{
  "encoder_arch": "coatnet",
  "model": "contrastive image-text model",
  "dataset": "single toy objects rendered from many sides on busy backdrops",
  "train_examples": 101725,
  "image_size": 64,
  "crop_scale_min": 0.8,
  "horizontal_flip": true,
  "translate": 0.12,
  "color_jitter": 0.1,
  "tokenizer": "char",
  "vocab_size": 27,
  "loss": "softmax",
  "embed_dim": 384,
  "encoder_norm": "rmsnorm",
  "encoder_norm_position": "pre",
  "encoder_activation": "squared_relu",
  "encoder_mlp_ratio": 3,
  "encoder_head_dim": 32,
  "encoder_fused_qkv": false,
  "encoder_qk_norm": true,
  "encoder_parallel_block": false,
  "encoder_inner_norm": false,
  "encoder_drop_path": 0.15,
  "encoder_patch_size": [4, 4],
  "encoder_conv_stem": false,
  "encoder_depths": [2, 5, 5],
  "encoder_widths": [64, 128, 256],
  "text_encoder_causal": false,
  "text_encoder_width": 128,
  "text_encoder_layers": 10,
  "text_encoder_norm": "layernorm",
  "text_encoder_norm_position": "pre",
  "text_encoder_activation": "relu",
  "text_encoder_mlp_ratio": 4,
  "text_encoder_head_dim": 64,
  "text_encoder_fused_qkv": false,
  "text_encoder_bias": "all",
  "text_encoder_qk_norm": false,
  "text_encoder_layer_scale_init": 0.01,
  "text_encoder_parallel_block": false,
  "text_encoder_inner_norm": false,
  "text_encoder_positions": "sincos",
  "init": "trunc_normal_002",
  "residual_init": "none",
  "optimizer": "soap",
  "beta2": 0.95,
  "learning_rate": 0.0028,
  "beta1": 0.9,
  "shampoo_beta": 0.95,
  "eps": 1e-08,
  "precondition_frequency": 32,
  "max_precond_dim": 1024,
  "one_sided": false,
  "adamw_lr_other_params": 0.0015,
  "magnitude_pruning": 0.7,
  "max_steps": 6300,
  "batch_size": 128,
  "epochs": 7.9,
  "lr_schedule": "linear",
  "final_lr_fraction": 0.01,
  "warmup_steps": 1260,
  "weight_decay": 0.07,
  "adamw_weight_decay_other_params": 0
}
Rows from block 7 of the image encoder of a small contrastive image-text model, named by matrix and row number. Rows with one number belong to one neuron. Each number is 200 + 40 x the weight over its row's rms, rounded and kept within 0 to 999. All counts start at 0.
After each neuron's rows are labels from the 100 images, of 14976, where the neuron reaches its highest value: "peak on" is the class under the peak; "responds to" is what is common among them. Only what is clearly more common there than usual is listed. The data: single toy objects rendered from many sides on busy backdrops.
# fc1: MLP up (encoder.blocks.7.mlp.fc1.weight, 768x256), inputs 128-255
# fc2: MLP down (encoder.blocks.7.mlp.fc2.weight, 256x768, transposed), outputs 128-255

fc1.753,200,200,200,200,307,200,200,200,200,231,200,203,200,219,170,200,131,200,200,200,200,200,200,200,200,260,200,200,141,255,200,200,200,165,325,200,200,288,200,111,200,280,200,200,244,200,200,161,123,200,200,267,200,200,200,155,308,200,200,139,163,200,200,200,200,314,295,200,187,200,200,203,200,200,200,200,200,123,200,161,127,200,246,200,200,129,242,200,151,200,173,298,200,200,200,151,200,200,200,200,200,200,200,200,200,200,200,200,200,200,200,200,200,80,200,200,227,200,200,200,200,307,271,191,175,200,169,200
fc2.753,200,248,200,95,200,200,200,169,200,200,200,200,172,200,200,200,200,200,200,200,200,200,200,243,200,200,141,200,200,200,200,142,200,119,200,246,289,200,200,200,200,200,200,200,200,170,81,200,200,200,118,200,99,200,200,200,200,215,200,287,133,200,139,200,310,200,200,176,200,200,97,200,263,200,197,200,160,114,141,200,137,200,136,200,200,200,200,200,200,183,200,306,130,200,200,152,139,200,200,200,200,144,103,200,200,101,156,239,200,200,253,309,200,126,233,104,241,241,200,200,200,200,200,240,306,200,200,124
peak on: part in the second colour
responds to: house; from above

fc1.159,200,157,200,140,311,200,296,200,259,200,119,200,200,200,200,200,159,200,200,200,235,200,200,200,200,200,200,200,181,200,200,200,200,200,273,38,200,200,307,200,200,200,290,200,139,200,138,200,200,200,164,200,301,252,244,200,214,200,200,200,200,200,200,186,146,200,200,200,200,200,259,200,200,200,200,200,200,87,255,200,200,200,200,200,192,200,230,200,200,200,200,200,200,200,200,200,200,74,200,200,153,264,200,200,241,200,136,200,116,200,200,208,200,163,200,246,200,98,258,200,200,164,200,200,200,200,200,200
fc2.159,187,200,200,200,273,200,200,156,299,200,200,112,128,231,200,246,200,200,200,200,200,270,200,200,200,200,200,200,200,309,294,266,148,144,200,200,200,125,316,200,200,200,260,200,162,200,200,200,251,322,130,200,251,200,200,200,162,200,200,103,200,200,200,101,200,200,200,200,200,200,200,200,200,200,200,200,200,200,260,200,200,200,146,200,141,268,200,131,200,200,200,200,200,200,200,200,200,237,200,276,200,200,113,200,200,200,200,200,147,200,200,200,128,200,200,200,279,200,200,200,200,200,265,200,200,200,200,149
peak on: part in the second colour
responds to: from below; rocket; chair

fc1.610,200,200,200,200,267,200,220,200,265,318,200,200,225,200,200,200,200,200,114,200,200,200,200,208,179,286,200,122,200,278,18,274,116,200,200,200,114,144,200,200,304,200,200,200,200,200,200,262,200,231,200,200,200,200,200,200,159,200,177,200,249,200,200,127,200,200,122,200,200,200,200,173,200,263,200,200,338,200,249,200,200,230,200,200,222,200,200,200,200,279,200,58,200,200,107,200,162,200,200,244,200,133,157,326,167,200,200,200,151,234,200,200,222,200,200,200,200,158,200,152,200,200,140,126,200,200,200,200
fc2.610,200,200,200,133,200,140,200,152,222,241,200,200,200,270,242,200,200,200,200,214,200,200,144,261,143,264,94,200,124,200,156,253,200,143,200,200,251,227,263,329,200,200,91,200,160,185,200,200,264,284,200,200,200,200,200,220,116,250,120,201,325,200,200,200,263,89,200,200,200,200,200,200,200,200,200,200,200,276,200,200,202,200,200,235,137,200,200,163,200,293,298,200,114,200,103,165,200,200,200,200,200,200,200,173,200,96,200,200,155,200,200,167,316,200,200,127,200,249,200,259,222,254,200,282,155,200,221,200
peak on: part in the second colour
responds to: robot

fc1.249,200,200,300,325,200,200,200,200,200,200,237,209,248,149,200,296,200,200,200,200,200,200,293,318,200,182,200,200,200,200,200,200,200,200,175,122,200,200,252,200,96,200,200,200,200,200,200,200,234,200,202,220,201,121,200,200,246,284,200,200,200,200,256,124,200,200,127,200,200,200,174,200,245,200,86,200,200,200,200,89,244,200,200,200,200,309,200,133,88,200,200,200,200,255,200,200,200,200,287,169,284,200,200,200,200,98,249,200,200,200,200,200,200,200,200,200,200,200,200,200,227,200,200,200,0,200,200,200
fc2.249,200,200,205,200,200,200,176,200,200,72,200,200,200,200,200,200,200,200,200,200,200,212,200,200,204,200,154,200,200,200,200,200,200,200,110,285,87,200,200,200,125,200,415,200,274,200,200,200,200,181,200,234,200,200,200,200,200,200,200,237,200,142,280,200,200,200,200,200,200,200,200,200,200,200,200,200,158,115,200,157,200,216,64,200,200,142,241,200,200,200,200,200,200,200,215,200,200,256,200,79,200,200,200,200,200,239,200,184,107,200,200,200,270,200,200,200,200,200,200,200,102,200,200,200,200,291,200,324
peak on: part in the main colour
responds to: from below

fc1.653,265,200,200,200,200,200,200,200,200,200,318,200,200,200,200,146,200,209,200,106,200,200,200,200,235,125,200,200,135,308,200,200,200,200,200,136,200,200,84,277,200,214,113,200,122,200,200,200,241,200,200,200,200,256,242,200,200,111,200,200,275,200,200,200,152,200,200,266,120,200,200,200,28,200,189,200,200,200,200,200,200,200,200,176,200,200,200,281,200,200,200,181,308,141,145,274,200,200,264,228,200,129,200,200,200,200,200,137,200,200,200,200,200,200,200,200,240,200,116,200,200,200,200,200,129,200,258,200
fc2.653,200,200,200,159,293,200,200,94,304,219,200,346,200,134,200,200,200,150,200,200,200,200,154,200,200,180,200,200,200,200,148,278,305,200,200,141,96,200,200,200,200,141,244,200,200,246,200,200,147,200,200,278,200,200,200,200,200,200,110,200,200,200,200,200,287,200,200,181,174,200,263,200,200,200,200,243,200,200,200,203,197,200,200,200,200,135,200,200,169,200,200,200,342,200,250,323,189,200,200,142,200,110,200,200,200,144,200,174,174,200,200,200,200,200,200,200,200,181,291,200,200,200,200,115,200,195,200,146
peak on: dark part
responds to: hammer

fc1.425,200,200,200,200,200,200,200,200,262,141,200,200,200,200,200,46,200,200,91,266,159,200,200,200,200,88,200,200,200,200,200,200,105,200,200,200,256,200,200,270,200,200,200,200,200,205,303,200,200,200,200,200,200,209,200,200,200,200,284,136,200,200,200,200,200,200,200,200,200,200,200,200,200,200,200,200,200,200,144,200,200,151,92,200,53,200,269,200,200,200,200,200,200,200,200,177,200,198,200,164,200,200,200,281,200,200,200,106,200,200,200,200,161,259,200,200,200,200,200,129,125,200,236,200,128,200,200,200
fc2.425,200,200,280,167,200,200,99,200,241,138,258,200,200,265,200,200,200,327,200,200,200,200,200,200,200,200,152,200,200,200,200,180,80,196,200,200,200,200,113,200,200,200,200,200,124,200,200,200,200,200,200,200,158,200,200,271,200,200,303,277,305,200,200,157,262,200,200,200,164,200,165,239,222,254,200,200,200,200,181,200,200,200,137,200,200,200,200,200,265,200,200,200,114,122,141,200,125,238,200,200,200,200,200,200,200,301,210,200,200,206,200,200,166,305,200,200,200,200,200,200,200,200,200,200,200,139,200,200
peak on: part in the main colour; part in the second colour
responds to: from above; snowman; striped

fc1.406,75,200,200,174,200,200,200,200,200,200,251,200,98,276,104,200,200,152,200,200,194,200,200,200,200,200,335,200,200,200,200,200,200,200,200,200,200,200,200,200,200,200,200,200,200,200,200,200,97,200,200,200,200,200,200,200,200,200,160,228,200,200,200,200,200,249,159,171,200,200,200,200,304,200,200,154,136,200,277,200,200,105,200,200,96,200,200,200,200,200,145,200,200,218,200,213,200,200,200,200,200,200,84,200,311,200,200,304,200,200,200,254,200,200,119,200,200,200,283,108,200,147,218,200,140,200,200,200
fc2.406,200,200,200,111,275,200,372,270,200,200,200,200,246,200,200,340,275,200,260,271,200,200,130,200,301,240,200,94,200,200,200,200,200,200,200,124,266,200,200,200,200,200,129,200,200,200,160,200,200,200,200,200,200,200,200,200,200,200,200,200,200,200,200,169,200,135,200,200,200,200,96,200,124,200,200,102,200,205,200,200,200,200,200,200,108,200,200,125,200,200,200,200,200,200,251,200,265,168,200,167,200,200,200,200,200,200,325,200,200,200,200,274,200,200,200,295,200,200,200,205,200,200,200,200,200,200,200,200
peak on: dark part
responds to: from below; truck

fc1.47,200,126,200,278,200,200,200,200,298,200,142,200,200,200,200,200,200,200,274,200,200,105,200,200,200,155,200,200,200,130,200,93,200,200,150,200,200,200,200,233,200,200,200,272,200,200,200,200,200,200,250,111,126,200,312,200,200,263,165,142,200,200,200,200,299,200,200,200,173,194,160,270,200,200,200,200,200,200,93,200,263,200,149,286,200,200,269,200,200,165,233,200,200,200,200,266,200,200,200,200,316,200,200,200,273,149,200,200,200,200,200,200,200,200,200,200,200,200,122,200,200,200,236,200,248,128,235,200
fc2.47,219,243,200,200,200,114,200,200,200,86,199,200,200,200,208,200,223,200,200,200,200,200,200,320,200,200,200,200,221,200,163,200,200,200,200,148,200,200,200,200,240,200,200,200,200,152,254,200,258,97,241,200,113,200,200,200,200,200,200,200,200,200,200,277,167,200,200,200,133,251,177,200,200,100,200,122,117,247,200,200,153,200,200,200,347,233,200,200,200,200,200,220,200,200,200,99,200,200,200,200,200,200,200,147,200,200,200,243,200,203,315,290,200,200,286,222,200,200,200,272,200,200,342,130,262,200,200,200
peak on: white part
responds to: bottle

fc1.717,276,200,200,200,200,91,200,200,200,251,200,200,256,200,200,200,200,236,307,271,200,200,124,200,200,200,200,200,156,205,200,266,200,200,200,200,186,200,200,200,200,177,200,200,272,200,200,200,263,149,189,118,231,94,200,200,200,200,213,200,200,200,284,282,282,267,282,200,200,158,103,200,200,200,200,117,310,200,200,200,200,200,286,265,204,200,215,200,200,155,200,200,200,200,118,200,200,131,200,200,200,200,166,205,178,200,159,200,200,200,200,246,141,236,200,200,200,200,152,200,200,200,360,200,200,200,200,200
fc2.717,200,101,134,200,148,200,200,200,187,200,200,261,200,274,200,230,249,200,200,102,136,200,200,102,200,200,200,244,200,164,147,200,200,200,190,200,136,200,130,200,200,229,114,171,200,200,172,200,200,96,173,119,291,200,200,200,200,200,200,200,200,200,239,200,200,200,200,46,200,200,200,146,312,310,200,200,102,257,153,200,262,200,200,200,336,200,200,243,200,106,200,200,200,172,200,200,201,200,200,271,200,177,308,200,200,200,82,164,200,235,200,200,200,200,221,200,200,200,200,200,200,129,200,200,264,281,200,315
peak on: brown part
responds to: from above; flower

fc1.635,282,200,200,158,182,200,200,200,127,200,200,200,200,200,101,200,200,200,343,171,200,200,200,110,299,200,247,200,200,75,200,296,140,200,200,200,200,200,200,232,200,247,122,200,200,200,131,200,200,81,200,200,169,156,200,138,114,200,151,265,200,90,200,200,200,200,200,253,200,200,200,200,200,200,200,150,200,200,166,200,200,200,241,200,200,200,200,200,200,200,149,200,200,171,200,200,200,200,131,200,228,200,248,200,200,200,200,157,200,268,200,140,200,200,200,314,200,149,120,228,200,200,94,145,200,200,200,200
fc2.635,205,200,108,200,200,200,200,200,75,200,203,200,200,301,200,98,233,135,200,200,200,238,109,200,231,200,200,200,200,200,200,200,200,249,200,200,200,200,200,200,291,200,200,115,200,200,200,200,95,165,200,200,200,200,200,200,200,200,77,200,224,200,142,200,152,200,200,200,200,200,158,200,205,279,200,126,200,200,145,200,200,200,200,200,277,200,200,143,230,200,238,200,200,200,111,200,232,200,115,110,200,219,142,200,200,200,200,314,200,171,200,200,200,200,200,200,200,245,200,200,200,292,286,134,163,200,200,200
peak on: brown part
responds to: flower; purple

fc1.475,200,200,200,200,200,200,254,200,200,162,200,167,238,200,200,198,200,200,200,200,91,200,200,200,200,200,251,200,172,233,200,200,215,173,272,260,288,200,200,362,200,200,231,200,200,200,249,200,200,200,295,224,200,200,200,200,116,200,200,200,178,200,200,205,200,127,200,200,127,200,255,303,200,200,200,200,117,200,200,200,200,200,200,200,141,200,134,200,82,200,92,200,200,200,200,253,200,200,148,111,200,200,200,161,200,200,145,249,200,200,200,200,113,200,165,200,200,200,266,200,200,200,200,200,291,155,200,200
fc2.475,200,132,200,240,200,200,200,223,200,200,200,200,200,200,302,200,205,200,200,200,200,200,200,164,221,200,200,103,200,304,200,200,200,200,200,200,200,200,200,200,200,200,200,200,142,280,200,200,227,200,200,200,200,200,125,200,122,200,200,200,107,275,200,130,278,254,248,137,133,200,200,268,157,200,200,200,200,155,200,116,200,200,200,200,101,200,200,369,200,200,200,200,200,200,200,200,200,200,200,104,200,200,200,105,282,200,200,200,200,200,242,200,200,200,200,279,200,200,200,200,161,200,200,290,122,249,200,108
peak on: white part
responds to: level; umbrella; mushroom

fc1.275,200,200,200,252,116,200,145,178,200,200,200,274,200,200,200,200,200,200,267,238,200,200,200,84,137,200,200,154,200,200,200,237,200,186,307,200,200,253,200,200,200,147,200,200,229,200,249,200,260,200,313,200,200,129,200,161,200,200,200,200,200,200,200,200,263,200,200,80,200,200,200,200,200,200,200,271,200,165,200,200,200,145,200,200,200,200,200,200,200,156,200,200,314,107,200,200,200,180,200,200,117,245,248,200,200,161,200,200,200,200,200,200,143,200,200,234,112,272,200,200,200,200,200,200,200,273,200,200
fc2.275,200,266,200,259,200,200,200,200,136,200,200,200,200,200,301,297,200,265,200,200,200,200,200,200,200,123,335,200,200,200,130,200,200,142,93,200,200,200,200,200,200,200,200,39,200,290,200,200,200,200,200,234,200,200,106,83,200,200,200,261,200,200,200,200,200,265,200,200,267,200,105,200,200,200,200,200,200,200,200,200,200,200,200,200,200,200,200,200,200,200,200,200,200,200,200,200,200,200,200,200,200,200,200,134,200,108,279,137,138,200,200,200,200,267,200,200,200,200,198,200,200,200,200,200,200,200,108,282
peak on: dark part
responds to: trophy

fc1.505,200,270,200,132,200,48,109,121,200,200,200,200,200,200,250,200,107,200,140,200,200,72,200,101,200,158,200,200,253,282,234,200,200,156,200,284,160,148,200,200,200,200,225,167,200,200,200,268,200,200,200,200,251,200,200,200,273,200,200,200,127,136,200,154,200,104,200,200,244,200,200,200,200,200,161,116,249,200,288,165,200,200,200,200,312,200,200,251,200,273,200,142,200,200,200,200,200,121,200,101,200,126,224,200,200,148,200,200,200,200,200,200,200,200,272,200,200,200,200,200,200,200,251,200,200,200,281,158
fc2.505,275,138,200,200,200,200,200,200,200,200,200,200,231,242,200,200,200,200,200,200,318,200,138,211,244,200,200,200,200,303,200,331,200,200,200,200,159,173,176,173,200,258,200,355,200,265,131,162,200,200,200,261,200,130,160,200,262,200,279,200,200,200,200,181,200,200,200,119,200,186,200,200,301,231,200,200,253,200,250,228,309,116,200,200,200,254,124,200,200,200,200,200,200,200,200,200,200,200,230,136,200,200,200,152,200,200,200,224,200,200,200,153,234,200,238,200,200,271,200,200,200,120,200,200,200,200,200,263
peak on: brown part
responds to: flower; from below

fc1.284,200,158,200,200,200,100,200,200,237,200,200,119,200,200,200,200,134,200,292,200,200,200,214,200,212,200,234,135,233,200,269,200,86,200,207,239,200,200,159,245,151,158,200,200,200,200,200,200,200,200,143,200,146,200,292,103,144,200,200,200,200,200,200,201,200,360,200,223,200,156,200,200,237,200,200,200,200,200,200,172,144,200,202,169,127,44,200,186,200,200,174,200,179,200,159,200,200,268,301,200,200,152,200,276,200,191,200,213,200,310,200,200,200,200,200,174,200,200,278,133,200,200,200,145,165,142,174,200
fc2.284,200,138,200,200,200,200,217,315,200,200,200,200,127,241,226,200,200,200,200,267,302,200,213,177,200,200,200,163,264,200,200,200,127,200,200,200,200,200,321,219,200,159,200,257,282,105,200,200,200,200,200,200,200,200,200,200,200,151,200,200,143,200,200,286,200,200,200,279,200,200,134,200,135,143,272,71,200,200,200,200,200,200,200,200,273,200,205,159,200,200,200,200,200,200,322,200,200,200,242,200,250,200,232,217,96,200,238,200,200,200,200,200,200,200,249,200,200,248,200,200,160,303,148,200,188,305,200,200
peak on: dark part
responds to: truck; from below

fc1.40,200,89,200,200,310,200,236,136,300,63,200,200,200,200,200,200,200,312,242,179,200,200,213,200,200,200,200,200,200,200,200,281,234,271,200,200,200,200,200,200,83,130,200,200,200,200,200,200,200,124,200,200,200,91,256,200,200,263,200,200,150,200,200,200,200,287,200,109,200,200,200,200,200,200,200,200,200,200,200,200,200,200,200,355,230,269,200,266,243,91,200,200,200,103,200,200,99,60,200,200,200,258,200,200,200,215,200,116,200,200,200,200,160,200,200,292,200,200,200,200,161,200,200,200,282,200,116,200
fc2.40,200,200,135,242,200,200,200,200,200,200,200,200,200,200,223,200,200,200,200,200,200,253,200,84,107,307,200,200,250,200,200,252,200,200,106,200,200,200,200,200,200,200,200,200,200,224,200,132,200,200,200,262,200,200,247,200,200,200,200,251,200,200,200,200,200,200,200,175,200,200,200,200,122,280,330,226,200,162,159,200,282,200,200,280,200,200,200,256,157,200,247,180,200,129,231,200,200,113,200,286,150,200,200,200,200,200,200,85,126,283,200,200,212,200,102,256,200,200,200,200,200,200,200,200,200,200,292,200
peak on: dark part
responds to: trophy

fc1.362,217,126,200,110,200,200,200,200,200,200,222,200,200,200,147,200,200,117,200,200,200,158,200,200,157,298,200,200,200,200,200,200,200,247,218,271,200,200,220,200,201,279,200,173,200,229,200,200,200,200,200,193,200,200,210,315,200,200,200,200,200,315,200,200,272,200,200,200,200,286,200,200,200,116,200,85,200,113,200,200,200,118,200,200,200,200,200,200,200,200,200,200,219,268,111,200,200,200,273,200,200,200,200,200,200,200,90,200,200,200,200,277,200,200,200,115,87,200,300,200,200,156,178,200,294,200,200,200
fc2.362,278,89,200,200,200,200,200,200,200,200,200,200,147,152,200,200,200,200,200,265,200,307,246,245,81,200,200,200,200,200,200,312,200,277,287,166,200,137,200,200,200,200,173,200,175,200,200,200,200,200,200,200,276,200,242,122,200,200,200,150,138,215,271,200,200,200,215,200,200,200,270,200,340,200,200,200,200,200,200,200,200,200,122,200,129,200,200,200,200,200,144,200,200,249,221,119,200,200,200,154,200,232,200,200,200,200,248,200,162,282,200,242,200,284,200,200,200,180,200,200,200,200,200,200,200,200,200,200
peak on: dark part
responds to: truck

fc1.596,200,200,200,200,200,200,200,105,200,200,200,200,200,200,200,73,192,200,269,200,200,200,200,200,200,200,266,200,200,200,200,290,104,200,200,200,200,200,200,200,364,200,200,299,200,200,200,200,284,200,200,161,200,266,200,200,159,222,200,199,200,200,200,200,281,200,171,200,200,200,200,200,200,200,134,200,293,296,99,200,200,200,200,200,200,200,200,200,200,256,200,200,200,200,147,200,200,170,197,200,200,200,311,200,200,280,200,333,200,200,200,200,106,200,295,200,122,168,257,200,200,200,200,200,266,200,200,200
fc2.596,200,200,200,200,200,200,200,200,200,200,119,200,200,200,127,200,200,200,200,200,107,290,149,200,200,200,200,173,200,200,200,200,200,270,200,222,253,200,200,200,200,200,200,200,260,279,195,200,130,131,200,200,200,200,200,372,113,282,131,200,200,200,200,200,200,272,200,271,200,301,200,281,200,200,200,264,283,263,200,200,200,282,164,211,200,195,246,200,200,200,200,200,159,174,200,77,200,166,200,200,200,174,85,200,109,200,200,200,200,200,109,200,200,177,200,200,200,148,200,200,200,241,333,143,200,200,200,200
peak on: part in the second colour
responds to: level; robot